config.toml
text_encoder_width = 128
text_encoder_layers = 6
text_encoder_activation = "geglu"
text_encoder_drop_path = 0.15
text_encoder_moe_every = 1
text_encoder_positions = "rope"
weight_standardization = false
optimizer = "adamw"
batch_size = 128
lr_schedule = "wsd"
decay_fraction = 0.4
Rows from block 3 of the text encoder of a small text-conditioned image flow-matching model, named by matrix and row number. Rows with one number within an expert belong to one neuron, the router's apart. Each number is 50 + 10 x the weight over its row's rms, rounded and kept within 0 to 99. All counts start at 0.
After each expert's rows are labels from the 100 texts, of 14976, where the router gives the expert most weight on average: "tokens" is the input token at the peak. Only what is clearly more common there than usual is listed. The data: rendered landscapes of hills, water and sky. In brackets: how many of the 100, against the usual share in percent.
# router: slot weights (text_encoder.blocks.3.mlp.router.weight, 64x128), inputs 0-63
# gate: expert gate (text_encoder.blocks.3.mlp.gate, 32x32x128), inputs 0-63
# up: expert up (text_encoder.blocks.3.mlp.up, 32x32x128), inputs 0-63
# down: expert down (text_encoder.blocks.3.mlp.down, 32x128x32, transposed), outputs 0-63

# expert 9
router.18:40 56 55 62 55 67 42 61 50 41 27 61 52 29 64 56 40 43 49 36 61 30 51 49 45 47 56 48 47 48 53 53 44 55 56 46 52 60 51 63 57 53 54 52 32 65 57 35 37 56 56 61 48 63 34 68 63 55 47 53 57 39 50 60
router.19:40 52 57 62 55 67 42 62 51 43 32 61 54 30 64 59 39 40 51 33 59 29 53 51 46 45 54 45 43 48 50 52 48 58 59 47 53 63 50 63 58 53 58 49 32 66 59 36 38 57 55 62 46 66 33 66 65 55 48 50 56 34 50 57
gate.1:51 49 40 38 52 28 58 45 48 73 53 41 44 68 27 41 60 62 58 46 37 54 33 48 57 52 51 61 48 42 53 42 43 50 52 45 57 32 38 37 52 45 55 60 49 49 34 61 65 46 46 37 73 44 55 34 46 38 60 57 42 60 58 49
up.1:47 58 55 67 40 77 62 48 53 22 54 49 54 27 64 40 34 42 34 51 55 51 45 61 44 45 37 50 47 54 53 50 68 43 53 50 40 56 71 52 42 40 54 47 60 53 55 45 49 51 52 44 40 43 46 55 48 47 36 46 56 53 50 46
down.1:45 55 41 60 40 58 38 45 36 74 49 52 55 55 50 57 35 57 35 34 55 60 43 46 48 54 70 53 56 45 37 41 49 52 57 57 53 48 70 38 62 39 54 55 52 33 36 40 49 61 71 43 66 51 36 45 66 49 53 47 39 43 46 52
gate.2:42 55 58 53 49 48 56 52 57 49 37 46 41 41 46 49 48 65 48 48 53 51 49 28 46 38 44 39 46 67 73 44 54 41 28 48 56 56 50 64 54 62 35 54 54 57 78 40 31 32 46 66 69 48 61 56 54 50 49 66 61 44 41 64
up.2:43 29 70 41 65 39 51 48 38 53 55 59 51 60 32 36 62 46 56 57 41 52 57 49 61 38 50 49 25 46 57 56 40 56 52 41 72 50 53 50 43 56 53 23 67 47 48 71 50 56 42 51 54 46 58 34 71 48 57 51 35 33 67 38
down.2:67 62 37 47 50 47 55 57 52 54 32 44 45 53 57 57 42 46 39 57 63 41 52 58 54 70 68 70 58 44 26 53 52 54 53 49 30 34 43 50 40 49 49 62 45 45 38 39 65 50 44 36 48 38 58 44 21 36 50 44 56 64 40 56
gate.3:59 32 61 47 50 43 60 35 58 53 51 54 54 51 35 41 42 60 57 60 52 60 68 58 45 35 41 36 27 60 49 57 58 44 41 29 66 54 53 58 37 64 46 28 58 43 60 60 56 43 32 54 57 37 58 50 54 42 55 41 55 43 49 52
up.3:47 49 52 29 68 53 41 59 45 50 51 48 57 55 46 62 65 76 32 39 49 39 60 38 58 47 51 46 63 48 65 56 39 58 54 46 48 47 34 47 47 51 65 50 56 65 44 66 53 54 53 44 60 52 40 47 48 54 53 54 44 42 73 45
down.3:61 33 46 42 71 64 55 47 56 65 59 55 52 60 36 58 49 48 59 50 42 57 66 42 71 54 57 38 47 63 53 55 59 56 46 47 53 45 50 59 34 54 50 48 47 53 52 64 56 43 43 54 57 37 47 43 46 36 65 50 44 56 37 39
tokens: "green" (80 vs 1.6); "in" (20 vs 3.3)

# expert 7
router.14:60 39 62 40 29 65 49 42 53 37 68 69 51 46 46 43 44 43 51 69 56 68 54 68 33 47 36 43 43 60 39 55 56 42 39 45 51 59 56 47 48 48 52 39 58 44 62 58 58 44 40 49 36 38 59 48 55 45 34 21 52 44 50 49
router.15:60 40 63 41 29 65 51 41 53 37 67 69 50 44 47 43 44 42 49 67 58 69 54 69 32 46 36 43 43 59 40 54 55 42 40 44 52 60 55 49 48 48 53 41 58 44 62 58 56 46 41 49 36 39 59 48 55 45 34 21 51 44 49 50
gate.18:54 53 48 61 64 42 39 43 61 70 54 49 40 52 37 50 49 63 63 33 41 41 32 44 61 39 51 61 46 44 53 38 55 54 58 37 69 44 48 46 69 46 51 44 52 64 48 52 54 47 54 43 74 56 35 54 56 48 65 64 51 48 58 59
up.18:31 40 46 50 44 51 50 54 35 51 59 46 53 52 44 53 56 64 40 54 38 61 39 38 50 55 58 58 50 49 58 48 40 53 52 64 37 49 71 35 54 50 53 51 39 37 44 35 55 58 55 47 48 57 54 46 47 52 45 56 46 49 52 30
down.18:55 51 57 61 48 64 27 55 43 54 58 43 59 54 70 56 47 54 41 49 48 42 56 70 34 50 55 62 66 49 40 57 46 48 57 60 43 65 32 46 53 52 52 51 36 48 51 45 30 58 64 55 50 41 35 43 42 56 54 42 58 39 42 68
gate.19:59 49 49 52 61 47 37 41 55 74 39 46 47 64 41 51 46 61 58 34 34 44 36 43 69 34 60 57 54 42 50 39 52 51 64 45 67 45 49 38 63 45 55 39 49 60 39 51 56 55 55 42 68 51 28 40 53 47 65 60 42 43 51 49
up.19:53 78 45 38 62 47 26 49 42 57 24 32 39 62 48 37 50 50 54 47 55 48 46 50 54 72 58 71 66 46 55 49 54 34 56 48 44 45 44 67 47 35 59 61 51 43 46 63 60 51 59 38 54 35 63 38 54 47 59 59 35 56 44 53
down.19:47 49 57 61 49 38 46 42 45 75 61 47 29 51 51 46 62 75 47 52 41 56 61 52 37 42 48 44 53 44 69 33 47 49 56 32 56 49 53 58 64 43 49 40 63 54 60 43 54 55 72 58 66 46 49 34 54 51 51 55 49 50 61 54
gate.20:52 53 45 53 66 44 40 50 59 73 40 40 48 64 39 60 53 67 59 31 37 41 36 39 68 48 64 59 54 41 51 42 47 61 62 45 57 40 53 37 67 52 54 52 47 62 38 49 48 54 61 47 72 58 33 45 47 48 58 64 47 55 52 50
up.20:26 39 54 71 35 57 35 55 42 48 65 61 64 46 43 53 49 57 45 68 50 57 56 49 40 32 39 34 41 57 78 41 39 64 31 55 50 46 63 48 52 38 32 45 44 46 59 43 39 41 55 65 56 51 58 77 55 54 49 48 52 45 46 62
down.20:60 52 40 49 47 51 57 73 59 52 61 48 76 61 44 58 45 61 55 54 50 46 55 57 49 66 56 53 57 54 38 62 45 54 45 68 22 47 41 43 43 44 47 60 42 42 38 40 49 52 45 48 43 41 44 47 22 52 44 47 54 65 41 38
tokens: "under" (100 vs 2.7)

# expert 23
router.46:56 51 43 72 51 61 44 37 50 59 64 44 78 54 61 53 49 52 45 29 61 50 72 61 35 50 51 47 54 44 45 47 58 46 52 36 49 60 36 64 44 53 48 61 40 50 50 48 37 57 65 55 54 49 31 38 51 40 42 52 62 50 54 61
router.47:56 50 44 71 51 62 45 38 50 59 63 44 79 53 61 54 48 50 45 29 62 50 72 62 35 50 50 48 55 43 46 48 57 45 54 37 50 60 36 65 44 53 49 61 38 51 50 46 37 58 65 54 55 49 32 38 51 39 42 51 63 48 54 62
gate.0:35 58 51 43 60 35 49 64 53 55 36 35 47 45 52 48 67 38 64 58 47 54 49 40 51 31 45 46 63 61 67 57 47 53 40 61 69 44 46 63 44 45 36 38 50 41 64 57 36 41 64 65 54 46 58 34 68 66 68 67 44 50 48 47
up.0:36 61 44 43 60 36 51 66 57 54 37 33 48 48 52 54 66 37 63 58 45 53 49 39 51 34 45 46 67 60 60 61 47 58 40 64 65 40 43 60 41 42 37 45 47 42 58 61 38 41 66 62 53 45 58 34 66 66 67 68 45 56 47 45
down.0:52 48 48 53 46 00 48 48 51 56 55 46 63 52 48 50 58 55 54 53 50 48 55 46 46 54 52 50 52 58 54 49 54 49 47 51 48 47 51 44 50 55 45 52 50 47 51 44 49 43 51 54 53 51 53 48 49 40 54 59 51 55 53 51
gate.1:54 54 42 50 58 43 45 36 47 56 48 47 39 54 32 37 59 65 53 34 36 59 33 62 72 61 53 66 49 35 48 31 49 41 60 34 51 44 46 49 60 51 59 61 63 65 37 54 59 56 52 36 63 39 39 44 49 36 57 59 45 56 67 46
up.1:35 42 61 50 41 55 53 61 53 54 60 49 64 59 57 63 52 37 65 63 55 44 67 56 27 41 21 31 58 58 65 54 52 56 38 71 42 56 37 51 42 59 48 41 45 45 58 51 52 27 52 55 47 55 66 48 45 59 38 43 64 48 41 62
down.1:39 43 43 51 56 72 66 66 59 70 64 46 70 59 43 67 33 64 51 37 51 45 57 35 58 48 60 38 32 44 54 35 49 54 57 41 50 48 48 53 48 63 56 49 45 44 51 45 48 50 39 46 67 48 42 68 32 42 45 53 66 55 47 58
gate.2:46 31 49 38 58 42 58 39 50 65 60 51 49 70 22 55 54 61 59 46 39 62 56 48 50 45 49 45 40 48 51 58 50 55 48 44 55 40 60 39 50 58 47 48 64 44 44 66 54 46 39 41 62 45 55 42 43 38 56 52 43 55 58 34
up.2:59 45 43 48 63 42 62 43 60 70 42 31 58 56 44 62 56 38 59 31 58 58 57 54 51 58 53 40 54 53 49 61 61 60 53 36 53 56 44 66 49 49 44 58 52 52 50 54 49 42 60 49 69 52 40 35 55 48 56 69 45 55 42 55
down.2:32 45 38 55 47 30 51 42 52 74 55 38 53 71 59 46 42 61 48 46 54 61 48 58 36 53 46 46 57 47 58 50 54 46 54 39 55 51 31 48 42 50 49 57 44 33 40 46 38 49 65 56 64 36 46 54 59 43 52 53 54 58 52 59
tokens: "overcast" (100 vs 2.7)

# expert 25
router.50:46 62 41 65 50 72 43 60 56 56 66 49 58 58 58 66 48 52 55 30 53 49 60 59 48 60 45 51 59 42 52 35 51 54 56 52 43 52 40 39 64 71 49 61 31 57 41 52 39 59 59 51 58 52 25 55 31 54 32 47 80 59 48 63
router.51:47 64 41 66 50 75 44 61 54 55 63 50 57 59 60 66 49 53 57 31 49 48 57 56 48 55 45 54 59 44 51 34 48 56 52 51 44 53 41 39 67 73 47 59 33 57 43 53 40 58 60 53 59 52 28 54 33 54 30 47 83 59 46 62
gate.1:50 35 70 35 53 39 54 37 48 65 49 54 37 59 38 42 59 69 59 57 47 65 49 53 48 36 45 52 39 47 61 63 45 50 53 46 61 59 49 45 44 58 60 34 71 38 56 73 59 45 39 43 59 40 55 38 51 43 60 47 35 41 50 39
up.1:52 57 27 57 55 48 42 43 45 65 44 30 59 64 41 44 64 51 45 33 51 52 47 50 54 59 58 52 46 47 38 41 50 59 49 45 56 36 51 57 52 37 45 68 49 52 41 47 56 53 67 46 63 57 50 25 68 51 61 79 43 55 73 47
down.1:77 44 39 63 40 45 40 47 66 59 58 55 54 50 52 41 38 62 45 60 27 56 44 53 42 54 57 65 61 64 53 49 61 37 37 53 58 52 40 64 45 47 32 59 40 47 60 28 47 35 60 59 49 53 56 53 59 37 47 42 50 54 45 60
gate.2:53 61 60 60 42 54 51 54 60 41 50 58 44 40 64 43 43 38 51 56 61 49 55 61 37 35 41 39 53 62 54 55 59 34 35 44 63 68 34 63 45 49 37 37 45 49 67 54 35 40 50 68 39 49 58 59 60 41 49 36 57 36 35 62
up.2:53 64 54 62 40 61 44 60 59 41 50 54 46 39 65 51 41 33 49 52 60 45 54 57 37 40 40 41 56 62 53 53 56 38 38 50 56 62 34 64 47 47 38 46 41 55 64 49 35 40 54 65 37 56 54 57 53 41 41 41 59 43 34 64
down.2:63 49 48 51 43 49 49 23 58 60 67 49 51 66 28 37 63 54 63 49 44 66 51 54 58 44 53 60 56 55 50 43 67 41 41 47 61 39 55 30 44 45 45 46 59 37 43 45 55 46 54 45 58 42 57 38 62 40 52 63 41 49 52 40
gate.3:51 40 63 46 45 48 55 34 47 61 53 57 50 51 38 47 44 87 39 54 51 58 51 34 49 42 48 42 33 54 54 55 53 44 49 36 56 50 65 50 51 45 52 39 68 42 60 45 54 47 42 54 52 45 66 53 60 37 57 39 31 37 66 45
up.3:54 42 53 45 60 57 48 58 53 55 49 65 52 49 63 56 39 61 51 65 44 43 76 42 50 45 60 24 47 63 38 78 49 58 48 57 46 62 44 62 36 54 53 40 40 49 55 62 52 59 33 56 38 48 46 67 39 61 56 37 39 45 26 40
down.3:47 62 59 54 52 36 31 49 40 47 52 59 60 47 76 45 52 47 41 47 53 48 51 48 45 31 50 49 57 48 54 62 34 48 57 47 46 75 41 58 43 73 53 36 43 49 63 43 33 53 51 60 46 48 45 57 37 51 52 44 62 39 49 59
tokens: "fog" (100 vs 3.3)

# expert 1
router.2:50 47 56 50 47 64 46 45 57 39 76 58 39 46 47 46 56 43 61 67 39 69 48 57 51 43 29 46 48 67 61 47 55 43 34 49 62 50 47 49 52 61 45 41 65 51 75 74 45 40 42 57 44 32 59 40 55 54 45 33 54 50 49 47
router.3:50 48 57 50 47 64 46 45 58 39 75 58 39 46 48 47 56 42 61 67 39 69 48 57 51 43 29 46 49 67 61 47 55 43 34 50 61 50 48 49 52 60 45 40 65 50 74 74 45 39 42 58 43 32 59 40 55 54 45 34 55 50 49 47
gate.0:44 59 46 67 48 49 35 41 49 67 43 50 56 48 57 50 47 76 37 35 56 40 38 61 49 45 55 62 57 37 55 36 49 40 63 35 60 57 41 53 65 41 61 50 36 65 48 39 51 61 68 48 70 51 24 56 52 42 56 53 53 47 55 63
up.0:55 41 64 62 44 44 56 48 60 42 42 66 40 27 60 46 40 47 56 42 54 32 46 58 49 39 56 47 36 52 50 44 65 32 55 40 63 67 54 66 53 54 57 37 32 58 64 35 53 55 48 51 51 63 39 72 64 44 55 48 53 34 48 66
down.0:32 56 37 65 39 63 30 55 44 47 52 58 36 44 58 56 49 55 45 41 62 43 43 51 35 57 53 56 52 40 61 39 39 42 49 50 49 49 51 49 75 41 48 64 40 64 48 42 30 51 66 53 55 63 45 59 58 62 36 42 48 57 48 68
gate.1:49 57 51 62 55 36 36 34 43 70 49 47 48 62 38 53 56 62 55 33 50 49 36 60 43 42 59 72 60 34 57 35 48 46 67 38 61 47 41 39 68 50 61 48 47 56 38 40 56 60 64 36 69 50 35 35 56 38 57 65 54 44 65 50
up.1:42 41 72 42 55 46 44 50 42 53 53 64 49 44 46 57 51 48 43 39 53 37 50 51 38 28 55 45 54 34 59 57 51 59 62 57 67 70 68 46 51 76 62 36 55 61 68 55 53 64 45 48 49 76 45 55 66 49 67 47 58 28 48 47
down.1:53 59 33 60 40 66 50 57 46 55 43 47 49 46 53 53 21 67 39 59 61 37 41 48 46 59 57 65 58 54 39 38 44 49 46 54 44 50 46 42 64 16 47 54 46 53 47 38 43 47 52 58 56 56 50 75 34 61 42 45 43 59 37 66
gate.2:49 58 52 58 51 45 33 36 46 68 43 44 44 50 44 57 53 68 47 34 39 45 35 57 49 43 58 65 51 33 51 38 53 49 68 38 59 53 51 35 72 45 60 47 50 58 42 44 55 64 64 39 76 51 36 42 56 44 58 63 43 42 66 52
up.2:44 46 43 31 46 57 64 50 44 50 55 25 63 70 48 47 53 42 46 50 46 57 43 44 47 56 53 53 72 52 49 55 52 56 50 59 37 47 61 26 37 43 52 58 59 22 43 44 48 50 59 53 42 45 51 41 44 36 43 46 44 53 40 39
down.2:47 40 57 35 64 66 60 55 45 66 71 45 61 70 46 60 47 73 61 52 32 51 59 56 53 30 55 39 48 50 57 56 47 64 48 40 65 53 46 39 36 48 54 32 71 37 56 59 56 60 42 43 61 45 46 51 45 54 57 52 33 36 40 31
tokens: "night" (100 vs 2.8)

# expert 11
router.22:56 48 51 60 51 74 38 54 54 59 64 44 75 50 60 62 46 49 45 28 59 45 72 59 41 48 53 36 48 39 43 58 54 53 62 47 44 67 39 58 47 63 53 52 32 51 45 44 43 67 56 46 52 51 31 53 44 48 42 48 65 43 45 49
router.23:57 47 51 59 51 74 37 54 53 59 66 44 75 50 59 62 46 50 45 27 57 45 72 59 41 48 54 35 47 39 43 57 55 55 60 47 43 67 38 57 47 62 54 51 32 51 45 44 44 66 56 46 52 52 31 54 43 47 43 48 65 43 47 49
gate.3:46 39 75 49 60 39 41 39 44 49 48 46 32 46 48 45 61 54 50 50 44 62 58 51 52 22 41 54 34 54 65 53 48 48 45 36 47 70 55 62 55 67 49 39 74 43 60 55 47 44 44 56 56 42 58 43 56 39 52 49 42 30 71 46
up.3:57 57 37 69 44 60 70 52 45 47 55 46 55 49 48 41 41 41 51 42 67 59 57 60 37 65 51 43 46 55 33 60 49 53 38 44 41 51 34 52 35 54 29 63 42 37 56 61 42 49 52 70 36 50 54 62 48 45 39 46 61 63 43 59
down.3:42 35 53 45 67 37 50 58 55 50 60 50 60 72 54 64 61 32 70 52 60 57 78 55 46 47 39 27 42 53 66 64 46 56 47 49 54 58 31 57 38 78 50 43 56 57 51 57 42 41 42 57 44 45 47 44 42 45 46 47 49 46 43 55
gate.4:47 46 59 44 48 40 55 34 49 65 62 50 35 67 25 44 55 64 59 48 43 67 47 60 47 45 38 53 41 45 60 50 46 47 51 39 58 49 52 47 49 56 55 39 64 45 47 67 64 46 39 38 63 31 55 41 50 35 54 48 46 47 56 44
up.4:60 49 31 64 42 50 48 40 45 61 65 45 52 63 51 59 61 60 38 46 56 68 68 61 29 69 42 48 56 50 38 44 52 35 41 62 39 48 40 39 45 62 36 58 56 41 44 35 30 43 60 54 60 34 57 45 36 38 52 62 51 70 37 52
down.4:54 47 54 61 49 49 20 54 51 46 66 56 56 58 54 60 34 56 45 39 61 24 62 60 39 38 61 31 46 54 52 60 39 52 52 59 48 67 52 65 43 38 52 48 46 58 61 38 41 54 59 52 47 65 39 61 69 56 40 37 42 35 41 57
gate.5:34 38 60 48 58 39 38 62 64 46 47 57 52 41 45 60 51 39 66 36 55 35 54 43 49 33 53 30 38 46 63 42 42 58 51 55 67 54 63 57 65 58 40 34 42 64 52 50 43 53 50 55 50 64 37 61 65 55 50 55 54 35 60 55
up.5:63 53 45 52 37 54 73 33 43 55 61 45 48 58 50 29 49 59 40 69 45 71 47 57 48 59 40 60 54 59 43 51 63 37 44 43 41 46 42 43 32 48 53 55 59 34 50 46 60 43 44 48 46 31 74 40 39 34 48 44 45 61 39 48
down.5:59 53 57 32 61 52 48 55 35 58 27 40 48 61 53 58 40 51 31 51 55 48 53 54 52 54 56 57 54 38 24 67 35 60 63 56 37 58 44 49 41 54 63 46 53 42 36 57 64 64 46 35 46 37 51 46 32 41 61 37 44 43 48 43
tokens: "fog" (55 vs 3.3); "under" (45 vs 2.7)

# expert 24
router.48:69 50 52 34 59 57 61 36 40 59 50 44 59 60 58 46 61 51 55 50 50 58 64 54 59 58 48 61 59 38 41 60 50 37 68 40 54 60 25 60 35 56 76 54 58 43 48 60 61 62 46 41 51 31 37 44 35 35 56 50 44 53 48 44
router.49:68 52 51 37 58 58 62 36 40 58 48 44 59 61 59 46 60 50 51 50 53 54 62 52 58 56 47 60 62 38 44 57 48 39 69 41 53 61 23 61 36 54 76 52 58 45 48 61 61 61 47 39 49 30 37 45 33 36 57 49 43 52 49 46
gate.1:54 45 48 49 57 37 57 51 65 62 52 37 42 60 34 70 62 42 67 37 46 61 51 57 50 47 41 46 55 59 63 48 62 56 36 41 66 52 49 43 56 62 35 53 54 53 49 64 42 37 56 57 68 47 46 39 51 37 61 63 51 50 46 48
up.1:40 48 55 52 47 62 36 51 36 41 58 64 51 40 54 36 37 68 36 60 47 44 42 37 50 47 56 52 31 44 44 47 39 54 57 58 36 43 67 42 53 42 60 38 49 51 45 40 61 62 37 44 38 53 59 63 48 58 38 36 49 48 62 44
down.1:41 57 59 28 62 70 52 55 48 51 36 60 48 45 62 47 39 54 49 49 46 43 35 60 57 38 52 56 53 39 43 52 45 54 73 47 54 64 44 49 54 49 73 33 48 53 45 53 65 72 53 37 46 47 39 74 51 55 55 33 56 39 49 43
gate.2:40 59 42 55 59 34 46 66 62 51 38 31 37 42 39 52 61 53 66 51 42 56 33 46 57 38 42 61 58 66 60 48 52 58 29 53 62 42 53 52 54 40 29 46 52 46 55 59 43 39 61 60 66 44 58 35 60 58 65 66 43 51 63 46
up.2:58 42 59 48 46 65 47 29 39 50 63 66 57 59 52 45 41 54 38 44 56 44 61 60 47 57 53 49 38 29 44 49 46 44 73 45 35 56 54 50 51 67 72 51 57 60 38 50 64 63 36 30 43 55 41 65 37 41 31 39 53 47 48 57
down.2:48 56 52 47 56 99 49 52 46 47 38 52 41 43 58 49 44 52 44 51 55 39 45 50 56 48 54 51 51 47 51 51 43 48 55 49 53 52 48 51 51 38 56 46 48 52 52 53 48 56 51 46 49 50 47 55 54 58 52 42 46 46 48 50
gate.3:34 57 42 56 55 49 41 57 57 66 57 36 35 62 47 63 59 54 63 40 40 57 28 64 52 55 42 57 56 48 64 44 47 67 50 49 50 38 51 31 67 46 45 52 48 62 37 61 50 48 62 45 71 58 46 39 46 50 49 59 50 60 65 50
up.3:44 35 65 43 51 46 38 54 37 43 42 52 61 49 38 34 42 77 48 46 37 36 48 37 50 39 58 39 39 48 57 42 49 50 59 44 60 53 56 57 55 56 51 36 54 48 59 42 51 58 52 48 51 57 43 55 61 46 59 54 47 34 63 41
down.3:33 52 52 48 45 67 40 52 41 41 57 56 52 41 73 55 30 64 38 61 58 44 50 59 33 48 43 45 59 54 45 59 39 42 55 65 42 63 40 57 52 36 52 41 45 50 59 49 36 60 63 54 41 43 46 67 50 63 34 36 59 42 55 72
tokens: "under" (100 vs 2.7)

# expert 10
router.20:59 41 48 57 40 58 63 49 54 38 58 46 65 37 48 42 32 47 45 55 48 46 54 40 48 58 54 52 51 58 58 36 59 42 40 43 35 49 50 61 41 55 42 57 37 43 63 32 48 37 47 62 44 55 58 65 36 36 31 50 66 54 41 56
router.21:62 49 48 56 44 63 63 44 42 46 45 46 69 40 50 38 37 51 36 41 52 44 54 37 53 63 62 53 50 43 48 38 61 41 52 39 40 49 45 59 46 49 50 66 38 46 54 27 52 41 59 53 56 59 47 55 47 33 36 55 63 52 46 54
gate.4:42 48 64 61 43 49 54 58 64 38 53 57 55 36 55 48 49 42 60 36 62 41 55 55 36 39 40 45 40 63 63 37 60 40 38 38 60 63 46 61 64 60 40 49 38 59 65 38 39 39 59 63 47 63 53 59 61 42 40 45 65 37 44 64
up.4:57 48 40 35 57 52 46 44 38 61 50 48 44 63 44 52 50 60 40 64 36 60 50 49 63 60 60 49 53 40 35 63 40 60 62 62 39 39 58 38 36 45 62 51 64 40 37 63 63 62 37 36 52 38 45 42 39 60 61 50 35 61 59 36
down.4:62 43 41 54 52 50 61 47 56 63 53 38 54 59 44 46 42 47 48 34 44 45 65 44 52 64 55 42 48 36 34 52 47 55 75 49 40 46 49 63 34 58 60 64 40 43 34 39 55 62 47 34 60 45 37 48 37 34 47 53 46 59 42 59
gate.5:34 39 61 52 69 40 39 53 45 61 52 56 43 59 53 68 60 71 62 48 47 47 64 54 49 30 41 35 39 51 69 55 35 59 47 56 66 54 45 56 51 64 48 27 56 55 57 63 43 46 40 56 62 46 44 55 60 61 52 52 49 41 52 53
up.5:53 55 56 45 46 35 58 57 42 44 42 43 27 55 35 39 40 48 53 50 42 44 52 45 58 36 50 66 60 60 50 48 52 49 40 59 49 41 56 56 48 74 40 44 53 57 54 41 47 35 37 57 50 58 65 62 51 35 64 48 47 45 41 42
down.5:46 48 29 53 62 23 38 44 54 64 48 48 41 63 48 51 76 49 72 50 61 54 60 56 55 62 48 46 48 44 63 50 44 51 52 41 54 44 44 61 51 59 50 70 59 53 45 55 47 54 53 50 56 42 46 44 49 56 60 71 50 70 36 57
gate.6:35 52 56 47 56 42 33 51 64 56 50 50 35 51 40 63 63 54 75 39 51 50 37 65 44 37 40 58 49 47 64 46 52 61 55 48 65 50 53 36 70 62 54 39 47 62 40 63 54 55 57 45 65 58 42 35 58 58 51 53 55 46 59 47
up.6:68 50 46 44 43 53 50 42 57 61 54 64 47 53 47 37 42 58 51 67 47 56 38 50 52 57 49 57 70 52 48 53 54 49 51 59 44 44 70 43 37 43 56 52 58 47 47 48 61 57 24 44 48 39 49 65 45 54 48 30 51 61 56 51
down.6:42 41 39 52 39 35 42 42 35 49 71 56 68 55 40 46 51 58 46 45 45 62 45 53 49 59 56 52 44 40 43 44 56 47 55 54 34 38 64 33 40 40 49 54 65 39 35 41 51 56 47 44 49 46 47 54 50 51 36 45 47 59 86 39
tokens: "noon" (100 vs 2.8)